config.yaml
model: "contrastive audio-text model"
dataset: "two synthetic voices taking turns or overlapping, over music, noise or silence"
train_examples: 26041
noise_aug: 0.002
n_mels: 64
hop_length: 160
input: "log_mel"
spec_augment: false
win_length: 400
tokenizer: "word"
vocab_size: 209
loss: "softmax"
embed_dim: 256
encoder_arch: "conformer"
encoder_norm: "layernorm"
encoder_activation: "reglu"
encoder_mlp_ratio: 2.67
encoder_head_dim: 32
encoder_fused_qkv: true
encoder_qk_norm: false
encoder_layer_scale_init: 0.1
encoder_inner_norm: false
encoder_moe: "top_k"
encoder_num_experts: 8
encoder_moe_every: 2
encoder_expert_mlp_ratio: 1
encoder_experts_per_token: 2
encoder_shared_expert: false
encoder_subsampling: 4
encoder_layers: 6
encoder_width: 160
encoder_positions: "learned"
encoder_kernel_size: 15
text_encoder_causal: true
text_encoder_width: 128
text_encoder_layers: 6
text_encoder_norm: "layernorm"
text_encoder_norm_position: "pre"
text_encoder_activation: "quick_gelu"
text_encoder_mlp_ratio: 6
text_encoder_head_dim: 64
text_encoder_fused_qkv: false
text_encoder_bias: "none"
text_encoder_qk_norm: false
text_encoder_layer_scale_init: 0.01
text_encoder_parallel_block: true
text_encoder_inner_norm: false
text_encoder_positions: "rope"
residual_init: "zero_last"
optimizer: "adamw"
learning_rate: 0.0018
beta1: 0.9
beta2: 0.98
eps: 1e-08
ema_decay: 0.995
magnitude_pruning: 0.3
max_steps: 7900
batch_size: 256
epochs: 77.7
lr_schedule: "linear"
final_lr_fraction: 0
warmup_steps: 1580
weight_decay: 0.4
Rows from block 3 of the audio encoder of a small contrastive audio-text model, named by matrix and row number. Rows with one number belong to one neuron. Each number is 128 + 24 x the weight over its row's rms, rounded and kept within 0 to 255. All counts start at 0. Numbers have three digits each. After the name is the row's rms in percent of the matrix's.
After each neuron's rows are labels from the 100 clips, of 14848, where the neuron reaches its largest size: "top examples" is what is common among them. Only what is clearly more common there than usual is listed. The data: two synthetic voices taking turns or overlapping, over music, noise or silence.
# gate: first MLP gate (encoder.blocks.3.ff1.gate.weight, 416x160), inputs 80-159
# fc1: first MLP up (encoder.blocks.3.ff1.fc1.weight, 416x160), inputs 80-159
# fc2: first MLP down (encoder.blocks.3.ff1.fc2.weight, 160x416, transposed), outputs 80-159

gate.301 112:159157128115128149154128095165128070128140140078139091116099156182128128128138121137137159128112134136092150106129160128108119134128128124096140130128128128138128121116146071137160132128103154141139145124131128130128084128128105128148123128
fc1.301 112:136128129115127183132114128128118112128095128149103094104128102181097105128128128147139092104102128128128130128085127094088129188128128128113093123154128216195117128128172083128120122128152128147084128154154091132139132078169112128105143108
fc2.301 105:091107139128144147189128143117121093093126128180128128128148079133085067128122201120128078128109122139126142159119103105119128147150149132139128128128085125104079116142104128128128087144102134128098128128179098128137128147128128144130191162
top examples: text has "child"; text has "shiny"

gate.267 102:090128128145145144144128132121108126087128143151128081097169128135128128122150128128180128125082149137139128133137123128140128123148110128128128128149139128148102128128162062112128120209104104116128097111128163142113128128105101128138128128
fc1.267 109:110128060136100174116168132110104152128087117141134126105122128188116128128154143128137128128128128140183090135135128135155125179147088128128112183144165131128128103138159076150143163193121128128089109108127152128122128137096145125159109150
fc2.267 098:167160128128187128190080128108128128128114151128114128123128108128121089114143128140128126128118128166145122139128131160115139140128143115157128148128091170128183128132128128152120128128075128147112128098128168180128151109059119144121108186
top examples: deep voice; text has "yellow"; text has "chair"

gate.2 094:104133128108128137139128125128124128150111129046101128145132128159128128123128129114128128128117077128110128128170124141152120128094097155163128165105128119128135128128128128104128104128070140128174119128141140147148129100128128128128128099
fc1.2 091:128164126138140120176105153142063128156096128176128170190130076128170128128128157133094117128148128128158128128128089128093128123128131128128108172154102141128189113145128091122095128122088133148176128128120128128128128155102128129074131111
fc2.2 098:126128128142128109132129044166139110101128128128123128119142101122100141146115128128133128085128112119100170142137170128189166128146138128148110122128104168102126118132128114128092151152098145165128128142144192128168159124169128130136131142
top examples: deep voice; muffled (low-pass)

gate.395 065:084081128137115128127128128133128158103128102128086128144134128111128127165128128128162143128128128128106130085128128128118128128095128128110128128158128184099128125129111091128094081210113146157128128113142151128111128158128080128128128128
fc1.395 058:151128138156128069097112128128183128128097099128154161093109137128128175119086121138128128131128145128130128128128078128054153128128076113084110089128148128112128109128128075068128128149128128172105128128113107145128148074154128128081115127
fc2.395 050:096128128117128128185128094111128038128128145107128128073128095146155128066157115122128107128162128090144128128144128128117128220158128092128128111095128108128128128128094153135128117128083128127102160125128116128128052128128076133130128128
top examples: reverberation; high voice; second voice: high voice

gate.230 110:117124080125074113128136137118094128110128081150128128113096115128115128144196128118149112118122128159125119154202176128128128106132128103153128119177128060150101110128136112128139177114088127128128128128116134128129160128128090143152153118
fc1.230 117:067128124128128096128155128112096122128087139121118128077104122177105167095135144128127087160103148111172157106128135150189128142168128122138159173126128126109083145128164093144128133128123114093128124125106095162128071124128117107187102135
fc2.230 125:157157114169134147177131096108125174099140128176149143134143122132139116145164093156147140128180125142128074137100128131108128159082085145153087094128117155120128104128128128128136167142107172183110124125155144158102128124086140125130132108
top examples: deep voice; first voice: deep voice; second voice: deep voice

gate.33 076:149128134088108140128124128128103128128128127109128096154163136115128128209153128135128158157128073127128072143128133128159079150133118164108108128135128128144155051128112065158128133171156167146136149132164128186113147148152128128108168128
fc1.33 056:141131140181171136114128096094128128128083099149178110126128128135137103119120166142127157119147095159128128163128194176098138128124154128128100128129128075195128128102127168128122128128164133128161126123128128128124138140128128128128142128
fc2.33 061:128128170128103114128128128128128128128128174098128190118099128128103144112130134109085155128146128128128128086158090090122128128108128128113132161128159139120147147117125135128131104103168110080128154128128152187129128140128117151128102133
top examples: child-like voice; thin (high-pass)

gate.414 090:167091111139128147102115145128128107128128128128162123128139132177082116125127167095128127128128128128128128161117128129142141151138128191128138103166152117108114128128141102166128133131128136128072152128176124171128127083185128080138125099
fc1.414 078:096116128128128134128128120135127104076115128128128119128128217169159203117128123128128128133121106127150116128128108152128177128111128157101128142154114128128060095128128176175128196104128154160097128071171128190128112159128089128128113120
fc2.414 076:175106128128128140164120115068093131117133128128121128083129128105128102161128151107118128128109108203134128121178128130075127135135077128128128146128130128205124105144126128154186160149095113153080084101128128125151128128111128128120147166
top examples: child-like voice; first voice: child-like voice

gate.360 135:170128112127100082128121128107128158132155108140128060135095145137105156131168149128083147133148144127128133119131156128159128107122141115128108107157128122128136155137116154128145142116128135089150128128128128124133095141101128126128101143
fc1.360 130:144136119109116142158091128132090153139098111128128102160128107128078085150121128164097125101168096158113128129128128124121155078081128128128101127163134154116163128128091150135105150132128167146128128128128182102135164124128144128089128099
fc2.360 125:120128129106173151111113128106128078140128128093114108117118126137128128119128179150133172145120150127103117128081155117070159128105114125128103140054150143154153105128128107156118128110128108075115152127164142153196132135128096128086110128
top examples: child-like voice

gate.23 095:174139128101087128150128121128128128128128134159088128186147074089107080128166119082128128128137181148128130172133120146108128117128143152090127088159128108145093107095103162100140128161128148109128128110144150105105185116123128139128128089
fc1.23 096:086164112155147135128128150153128128117153143135107128097144128132128147125149128128128082154108097073128128105126128101180085172143130093087128143112058111089135100128129038104163126154093139128122120125128128176053088128134110130136111182
fc2.23 095:157121099121145128128125193092092158109127145143187108128128128144128128098175118146128129137207120128058114098117177127076148094128117157142128108128156121177135117128132128149133196158128157102128151150128147128154127161128128103116128089
top examples: child-like voice; first voice: child-like voice; second voice: child-like voice; muffled (low-pass)

gate.330 131:113128128128077124126103129145093128111128118128115109091141102128108145144147142116128130135082145149128164094177163128128158108153090107128149152182144112161084153125144080123157128169112128142112128094142128127151124118131092153149124128
fc1.330 131:134143214104129127147092069174169113124171128128086122128104105098167142128108128120065156105153121138128143129108128120135128109128140126095114150128100149102158128087055142124094128121115128128155144128137128114114128140126116146127173139
fc2.330 133:100102111070082092121103112128124090122144128128106160125114078128089128167128153122128171138151128106128160137128128123136128141159136118128157128124128128140097177128120128098101128133155119101124169160136123087158101158128103128151157120
top examples: deep voice

gate.382 095:162140128097085169133106088169128111127114128126079106153128128128126169128128130129128157070135127150172134157107085133128150147136152166128110100123128194119128124114063152147094136163128165133128147124124128159108128177103128095138139128
fc1.382 097:137132128190159128131091128120151128128139128161128172160142142127119128093172128122129128137141128083128127077114128089128142179157117142128162118128128117146127128128166104126128186136133146128104118128160087118128089150133108133095123145
fc2.382 097:151136100121067126141128092162139094117150132128121128128079083128097173128128115111128128113166124128147151146128104128128129128190108128130128164094102155193128108138133136128113128128128130146128115123117137109143135170164128094128157058
top examples: child-like voice; clipping

gate.219 123:128134106128128077119118120119149102113128126161128094152136128134128120158150073081128128159128167098128149163168173134175128116128128072151131128155128119118116128102149109128142146102162134105128111144128117105162083141145128160163121146
fc1.219 128:083162112164113128130143157128128146089092150156133168085145128118162128123169128130179127156111161128128116105154147113128128153165120128125153127128162110143086122121178097128134127150086132176090113077156127128142128118137106076135108107
fc2.219 131:110128053160106128128156128102164128127125146156170105161143132147141132168125098152140091165124118132102127128094128154128151146082085156129128128143146128128163128107128126127128115128104161164104088092168140096128151154128128128128087111
top examples: child-like voice; first voice: child-like voice; second voice: child-like voice

gate.232 117:099103137089128192155111112172137083101084100128108109114142108140124080103128137165131128098118128109101149091093128128128140128128129144128097128173140161158116109128180121132103128097106128157128146152128091113137128148143087098110148113
fc1.232 129:108130128128128165141126112128138109096128142151128128130124128148157092097146128156152130128128128145094153090110171123085147157112106128121103115128161135203116094122184113147128148125117147128076128104138088095128128136128117100128109111
fc2.232 122:118087128128128159185128157165116128128128123116078148134150078142087104127107139128130065103101128129128163164128103128128130129136148132106131128128098130114100111128128128128092057128096128144143148128134107128095128139154128129136181128
top examples: text has "child"

gate.163 106:110134128128128151128128097128106128090085087160128085137128133168130129090148128141122150157102163139128128138128169128128159131128128131130072112181170101128128119107153128128124182150145149128128147118128127128184099147148092102174097128
fc1.163 114:165128136107171160114076103140128106128128128104128081154153150153128089128109185143125167096128128110086111128105148149100126109079120128128081128128111184166169100141113171117118128135124128128139158160128191128174150128128135122104128131
fc2.163 111:128106136109142128077130138196149079148109100079108096103148148111129128078071135128128134080124115128128128128149131128128108090121128134128153128101105146128128128109124128092096076128135081097164137140120119086128157122128113128106132128
top examples: deep voice; first voice: deep voice

gate.189 117:147128128080105187128158116158125083128108117128135087128128129156087128130113138155150128096122103110128099136073126128121153144099110128084128128128166149128114112111154086128128128128128171146138128122101085142083140128157132091097128102
fc1.189 125:134140098110129115149153128126099150163120128118150106122119132122105144142128128124086133124152128159128128160163128141154095128114145147121113150141118115059159122096094165128107128141118140097164128132114179136119154128128158148128145142
fc2.189 118:111173166128145088076135131084149145119136128113149128139128172105184150137157128111128162174138161108133096128154116123152109155149117137128163128107131107117128138097123108128128167137158111101125120128123122100139102131095143144120118134
top examples: text has "child"

gate.273 095:128128128087078132128128121151089128128100128118128128168128150128128138128128128128178128128117119149106128184187154128100128106144117186133128128104113128136062128127117137137136140162122135128128121109128128111128118128148115123128162088
fc1.273 102:132128129103103155085110107142128128094128117069123121153128170085109155144075100128160115128116094115119128155162181152128141106128128128177128128087128106165128139168101128106128161128150128128105139107128128085148095155158093128159098128
fc2.273 092:162137128128128128085128168101171128128121157128134113161097161133114145063124128113128105166109128132145099102111125105067099128135130146097148125128128135186128089128128111130147104083128092073156123096116128128101128128191110128101142078
top examples: reverberation; child-like voice; clipping

gate.293 092:078115128133163128133128128108054128128128128087139128128181171185096120169180101128128151122170086128102081128128172120162128128072128128128088147128134128128128136128113133128128144166131126149128177165135141159139111100165090128140134151
fc1.293 083:102128155126170128128128128098128096129115099140128176106143128162120099128183095158086130128171139087115128136117155156128128128102155106125094107136138129102196179128136117150128128105128097141160162159128127132142128117102107151148138188
fc2.293 075:128143157119151141128098126128094085128096107127128128128128115098158082188110128128150128128110128130128128095117128128128125128128149137143134154135147104136157128175122106185128128181128128163111165124080131137140161128127136128079151128
top examples: deep voice; first voice: deep voice; second voice: deep voice

gate.347 074:138159178128128128156123095144123128128128128128106086131126135149128128135142128128128166155128136107128114128122133087128108128120128128128128128134128129116141061128146074128132103182079175102128127128192128216096087118128129188126158104
fc1.347 065:128087107124144097128104151079139125163147108132095151128128104128128128128103164128128118108152098163128163114128102125101128133159124177137130156128128128125119173128076143167128144128147099128125128108086080085112157132091128118128128153
fc2.347 066:118160140128118062124153096128139173135128121128140103155128176139128141177128078103117128128152136148134128176119128123128128173093106168119168161110090128130105110115119086149164128127125118128112115128128133145137132128096153128146161128
top examples: reverberation

gate.243 132:128137148100106154141164126142129100114140163144102082128135128150128120112154140128150115133108148100128141115110128112079124175123123122128128132126135161183075128107148128155152142128128151128095128128139079128124095130128128114172133128
fc1.243 142:128128146094120166143128114160157102128161128114118090118097148154095149128123128153118121114146103128128141128100148094113146128084128144126127128114118176153103105093130123167128159128135164144103152106128094128149099121141120110128128097
fc2.243 126:119072128123108149183142128135124117121128117106128144110125083141075087150128182128128122090093113144166140181114112135128109140146152128128129138128087143114128105171138139138128086120097118131128129111153119134103138143144128128128171138
top examples: text has "child"; text has "judge"

gate.59 118:161128137057128151146138117149144128119136120105118068128128119128069125141150141128098128122103136132132144142139139132128146158108154168128109136150108176128128091104144142180132148128128164111127159136128127165169128128088144128128131128
fc1.59 111:162109128104112174128194128151128128128133128128101104106143110142128151103126128133144079131125156085118128128108128091122128175128145140101128128129128217179079126097128109128154115128128137097078146159139128138149109124140128123143099114
fc2.59 114:123128128103100119128155104106128128157134097128128154136100112136128128163152175093105160130095129128159123181143143156129097128128150110128131128148108133102118132160128120159128128137113126128132128114128110128097128164113105194128190128
top examples: child-like voice; first voice: child-like voice; text has "judge"; second voice: child-like voice